{"image_size": 48, "crop_scale_min": 1, "horizontal_flip": true, "activation": "elu", "blocks_per_level": 3, "grad_clip": 1.0, "batch_size": 384}
Rows from block 11 of a small segmentation model, named by matrix and row number. Each number is 500 + 50 x the weight over its row's rms, rounded and kept within 0 to 999. All counts start at 0. Numbers have three digits each. After the name is the row's rms in percent of the matrix's.
After each channel's rows are labels from the 100 images, of 14848, where the channel reaches its highest value: "responds to" is what is common among them. Only what is clearly more common there than usual is listed. The data: rendered landscapes of hills, water and sky. In brackets: how many of the 100.
# convs0: first 3x3 conv (model.decb.0.0.convs.0.weight, 192x384x3x3, each kernel summed), inputs 192-383

convs0.73 095:552513463456497511425563545487627513440482465487525451550476426569460459429467614418480590588513424474500469526431490402534380528478636432488461454464492552499436456421533535506547557415569618463462453556545476591519517432473583530387474527511461453556474413482526513533443480502533499557516528405472517458445514354505446530449500523521498358449500460546547484457458470553572582535492435473462564522420572507384496444545480529461427433482546481526481474510509470427504379540431458547474468415547370515593506518487437494553460488575573606477469522641346529386495530469435456541
responds to: snowy peaks (34)

convs0.68 075:493538437607473559490608442555570512586577558476472572542512546468544561516435486544593416499533508471458403512455448446385506584505423451538458547598542583472520460615562443528563587552519549461597489501469479534527509541516530613511558606457535517608443428563511435648579551576527574487455522607474469558521549437438447465505488371554518492553382510487641460504527667499452529415485626553503519536456479522430485515513527450565584490481436482538518571510454593391527458479482446516359506548595515606529454463512496566546525545479519514502457494465437494593553538449538411465
responds to: snowy peaks (36)

convs0.54 096:517432470534512609470576526589525504453522492343467575534510469480495460618397524501484515480385422532440426490493484474410424560469552480397490510539402497473470413470494449434448522510453407546399456447475462524447471522526565585453510589518521512443466521439498465455489636522558494638578449557574440452491425533419431531421487501434442449559408532479454421548566547555472411460673554433413530497512427477482394501517379467566608486517468517476552517515411434518530636550497468440428459515505494520488362322458493437498589448514441590509442515413501550501459464487535471463
responds to: desert dunes (33)

convs0.191 089:492576415543440498535416503435513504458469519553422454508455486508472568446593434457467446575460524562506497483524483560568504480449366560473524448594531444577556533473572576547459412570478470508521551518463471423468510572540538400504499492429478527488481491494463563438489445510524469459454395450522438519410483515485411491427454543563600539338498499513419412471534409550539519497424512578504549508368423563525472560528584402461586450482445437538396467511519500525527548423591460411538344528526512589509574600548494530403519511457485526657482499493509412497386541461569572456
responds to: water: dry (91); high relief (72); snowy peaks (36)

convs0.85 087:520487570543397566535482556468490540534529496582388429447569489548543395504578521486561489506581545639635450527483519519524443428497438509552491489474540510507500445442520469447507478506448541564527422487615486517502509565535434464503458497573426510505607556561467536493437465453449472531509515489432554419446490444501505453545597547548543519473486551503455492385468387450463479541560437497535529396490478458518464466528534497590426637505517460537602552569484676412410522401454579583388435430437411421517457471497567508635447461591568475453561484539417500399460538451460447496
responds to: sun or moon in view (28)

convs0.150 082:491452407471505543515518409445605519511538510423470495415490454392497458469410512572477494418457469503440454544465462549471377534478451514476361403492501545492662436481456527552566448522508600531462577440583573509524492526483417526484544479506459439619519537396459439565446457510457478520489486508529639408493488476430523434446472532520552554523437546500496509553480623506460534526528573523524501514372622472487431492494553515408513480568469491562470392515518374595488405457437599477491501485510507613439515489530486416392537513419584451491614513543439562526446520526500510549
responds to: snowy peaks (40)

convs0.159 111:562517570428548503457505588497498527470437589474428483369532424448559501507498524515570473500512456503591536490603442508509561537529447497520362440560558466492544516526487567482563550511521420582453530504611431422472477441434503494566416478487546486431463453483581478545440452529509511586524582559509458474423522428542483352449605442526415419483436493491441466489486367457448528501586494474446462557459511497430422594452511425524524410514491583491406494479478524570522625557468412571544563488465477418587515405510529483537569555452481553501518465559475458598420510514481443457
responds to: fog (63)

convs0.55 090:488585543539482538497572495545505416553549482495475533581423426384519556439462546484520490545464429588574501536465568490495442511557583437434442463512562539448514425513565522484554525532565466428491520493437576504430524476494488549611548460574425457472622427538614564505582549522504480475551515642498501623431515545553564424477502457448402434527417447515533468505601619545496530491688545555544436443592536529465550488508542456538507511462515409507519546568496566494566529493437525550349392590506546525470543440603436484397476465510539433386386483511448514434547520505565500509
responds to: snowy peaks (54)

convs0.52 096:547332528433540454503534508516489516446420390614440498531561461581440430451608502572489529500497589431484573447484539527459444565451439406489533444557549454473496551491493463457439516603416541544502529538506523534512531487489542400569440588501528464529462518533469516492504480505502543531581373520463580508365511479473399593490547543407561541444464554608439392391415551527547499530440448561496391398612530433542437497521510491467470533413512494471518445415550461506574484409571517472501504481475504423438542550498577568620490635485428478548557465439565452479457441526462516532
responds to: night (54)

convs0.2 105:484488570320609420475489586490510593477454574498454486530478559476540460577495480480516605567525544455581506459471531558475402540394556490567593545486515440459464481462647503521480438510463495433469546478547500465459485554468459385465525547468501521533557486474537426421500502528516472509452515371539549391503459496488420461464509549484540581456527488547481515483466482436501431559492406558558527396473509449600490448615521466392456392441540442553466566485422417457442366504445584461500492546454533527474580493482473384479481498441433458427561501406551445553435483519571391454
responds to: green hills (36)

convs0.98 085:501541532563516466504399552472481494469554453471528488426513454419534525440448545483436554387434407576516478500549504484497446466533609523475465589411431507372497429547483531503557500379518473510514419558541548560460524553521460523472580526538483506454515420481537535570409537491492470447546453595573506482445524533498487479597544567495523440436465436573413440481592653601473437481591503435582442597490450454645551430518531500497404514486433551530462439472422508516496396522361626562523472377487573529423593506515511510383464468478463549544526500473467438476551517464461534672
responds to: snowy peaks (36)

convs0.186 117:501497506549512488448497463456466542438467378502451522532432535449493482402579541538437477519472541617440570364475503479437543475532410525453520472486512476468520489465480599533515541433516537448387387518509556500458434450535524625473488527493530517542559487464397495476494579459525530430467520488535531509462514502456440585523479400580438494570516434381519450533495451401466466485478553489630462489439560442542514506535444478481508555515485538558492538529516516631440488533558395532500488514502432506533479488468496493508423507445488455433478483538518487538462535424569623523
responds to: fog (70)

convs0.3 081:577467456553490497491529484443565538464561530415463472582486511484518425561483576482492443441443547587518577519379491485490496465444440422439403472515479537445410391422522554554546530509504454467518565462464403460494483390582447397523566533584416602496518603451458534596522607572490524511500514490493452547574469551543516518558503449476551545501503523417596522514507400526526354426485515395509455636514480441350467507494494555521457479536372455531439416532428532518612529437530499479460592509513574472442446533489428417511472604436509446509437546466517550545510642408495539589
responds to: water: dry (85)

convs0.113 117:587496474460461470477454515545528457533429589703521414590516520537479541492496469575523381484446587383522491506526460457417690559499453468452502442457449492464516532566457505460476335545563501489482491542468516529461517322487564489542441548516553626436531394495500474541536414506477481501492449591470511522397570377458563526499463544462516435492538408522454521487438582472492500505475571464547454326478588550451528465484527556488401568523433401473556463512653403467509527466510522553530498429442444550527489554504545542530529665511461544502426482544460462546533445497506523430
responds to: sun or moon in view (26)

convs0.104 123:456489406519553479518512614539498535496531621521437430516586545485629573559503605531442536548591466464494558500559442427529434456563438454503515481472524564503552596439536387454518562505518518501452544616551473411497551512572445558417438601496511489433436543518468497597556513544521483528427524466570506497538552488459514421512483584590514489474552486475555559569522408422485568540509501448601490514472546541458418461400519440512529537513510380489457536514514584570516541405541495548453490487404478572492507448479531560510504541556520490502524567428473466456424518421499506509
responds to: dark volcanic rock (33)

convs0.171 111:543469521455543596460460497450598459473409463489475534481502475541434463510551494571503499426438507569458495462456563513519580434420425495481549554503525403515564516402469474575495437519452463478443430456574445450496473524518397529505541469552552554621473500471481522512419536535456546549458504398535636511513493459457499581422391549474463526556435545504420475525379427521548468483458533492505420492516523443532496536494456521560451518495494520543537522513475504623470656539528411605548490474548540590454449507536556469496440479467430575502498543524517537473526451506500543588
responds to: fog (68); night (56)

convs0.177 091:479707522419434467520361442612488506470529515429548529472449458462514531475493502450557521480521508601518494475542511579502493535555591518464476458486530476523518511530642531470518571452499552544613479432468536505493435440512599465410549477576482507595516489442521536519440501517614456439554495493585520452439452503547501506404469352589503506515463563483458444480432477551465386534421584551487543379446501567405472524469581489566601460455527397525505526466541462529612502556509440422563481522474541446446506471537537499464598544562434410447490526455513481532476480520498490492
responds to: purple alien crags (34)

convs0.123 160:458609407515569610539532445515525507484514547289486446568429523553532384494452479525518520534466403542453571469525545533453455449484531531507476562403426442608541585417525516509477413439448539477573524535544569589423493593502522487536487509564519449474586616510541573505487585545414549559448523395416542503506494463543541533564554600462486509525465520480579486500494438530556472580508490536476452514456543475510631546527443545500474616513499540499456481559369526511430654570478596583476546492460538531442411529550536499410541452506463517438493548487583600455501570546579434551
responds to: purple alien crags (46)

convs0.62 085:499488506449529445492347521327516423492512487473553578458556518452495588483456558597483610502490563472506532506489402501437472522427571498462565485513470551471522619569547496498426425437510500475461559460466515515583533442523568405396469464485513440659553510431389683477516485435450548453443508466526542410481499481500570465507446516523525464486495482523526484494500559491504543570459422638566531503467570464443474463398532436454487521481539541474509439491547406457428586434578494511525589519561429483520421490541492518530470467469425461537520516420452466453528586511573515454
responds to: sun or moon in view (25)

convs0.76 092:603582536493462365522483477531536529569439430468545504572626474517494516565529507413570520459520432455504500503453568384483367500512519502491492461462538582486433502588530479487548412523515533526474508535545421517478463501562538518550487594423518554481501497507457467521521434479521535518460552436566488462488586358529553406449497535491575504476375468562548454602446435480537581475435469566487609511491568489447561508484381478431430502513538492419493488501509617463670569564489589446491462488516573328465532502482486494509503445452477519480581488500455440462584531588458509587
responds to: dark volcanic rock (33)

convs0.172 085:586616489488473433524466444542480507505491538461533466567473536474488358501416331457528527555436553563511504490520507504496545537603570521527483504469512505509503553444523426466440496633424474529539384428480524584385487467437532474531501474454499443610503435505538499513462513532529429515463533477451522508518535576573496491446498564469465408549566483512523502460571482471471420351512520529557500504516567517439536501546425475486602598582533496369466506460550454485421477429402624491414540529450404484474417476482523434514548542564542496574535570514522511604543475526443527430
responds to: red mesas (42)

convs0.71 124:414589346506533489502507533417532468566474467401513470398454542452501525467535477456574470518518499568449447505558600463367480476416584577524373447492570549606480517538453499561520516518444473572535425451557557475531418585532553553543495416489443509615497517546467531535452481530490554611497489434494449564528514541377448454559485536462498468478543470430586476416481511557530501458500333518502502526418546531518457470538524520613434485504497483524440461511389589586388580432467491530516578630458476569520539436503497499430586399387488418500449441562497615560427539514488535518
responds to: water (71)

convs0.190 107:454535488492447456514574562355450423464470546587548498538521507425453448440582352518497569475500596551502459482522480583477491543647557584577545434492529503477581445489447455483459519627432580468505424496514532414415555491381632537482528506556434490551457535496604482484422570526527424500524423585471499471492491496491477470455527417536469534594523494583478472502578554420496545462473543492583541566477439440537365495500496456554503477490440518472523474539464470477435468386487446517401441455464514543423484495462528476521593555473415432399372499469365434533488480448513455551
responds to: sun or moon in view (25)

convs0.163 104:570428450514473476502439501479515510538473513395476447499460515511570450498454519429464550615506555559501575526484589497454419470394539499476430486574507482535576498549574529501504387501392484438442504491541446409578502512563565492472548554447571375416462497461537528451526505581519461580590495425522505405345477368514586483508449563508548466429434558441630496555432524524498580493469480507529576499523478455520484468500446547532456344459512527411505467455527453568493495461495498518576503587524347375452454479510425421464414457370464503495401488490554536529491412509509436528
responds to: red mesas (37)

convs0.183 090:512439483493490601475430476416522477541528437518465483459557497426520520549475549415535457440547487527515455517554463516467459527511442628548477447380529508579468546411495480454511450591466430439476522509491568566549464481534450424529540523578499477471511516446548472466493540469468606443522514434386525507586374532571563484609587540396421484456429500438520459436569498462465410430604566604521588517438495478461548573467542467506466632493500513476529533513513548490511564422456370480465576522481537531450541433451568575560589579483525469466524464489425420551538403539506546520
responds to: snowy peaks (35)

convs0.66 083:474646464489494494453560402553542471565502504418582484587479487565450424425495582442521493467573550541485519532483469485461352497429419473472427522572447481405380493564452515593557561534481484465461489500507444619491510456529494590502571411478499557508452426531375482486545514590522551518586473479517501494498492482572538502397486530538540616413521414381422540537529492550416450562430489535595464463535554520486491517566548501438546468433527546429497507617487535551513515415547474507524437525510610632503506554555390490523505476509514520449494467446443533508528481530514515609
responds to: fog (64)

convs0.56 090:508478465529522460423526457537507543424499420562521474495455513561525467455486465450528520531599549521474441633508558522524487545548410556446520466543496437620501491563526543420516569572455471502439453574486626601430453355404502497557436437467493541523602442527488534456559496410549478504536484371496527582482554464474511464486467450421497500499530535350522490441577514493541422429432499592490502498524458450462439555420533474527540454416509434437425504432427532525481415592490514627579525564478446569469490553572387545510457493498569482447446435524491514559535427419482456417
responds to: high relief (67)

convs0.36 100:537547499599590622417537506434444530469498517447507451525478467448500457488565604471426504439441582515435511494525512436420329418444531383520453537453400522431429461551518450456598513538450558416489589461534587560562550555538556523551612577561503574506445389530541462535490556555486517450571533535459510537472525542465539387540509547572457605417495430477488518474432492512610488531555463539475580593500572501440418521477606429453529513506457472524530502505463523447418564563439598516513485446488573433517452470442336439375496415432549478530499470454566517534457542531453479581
responds to: night (58); red mesas (35)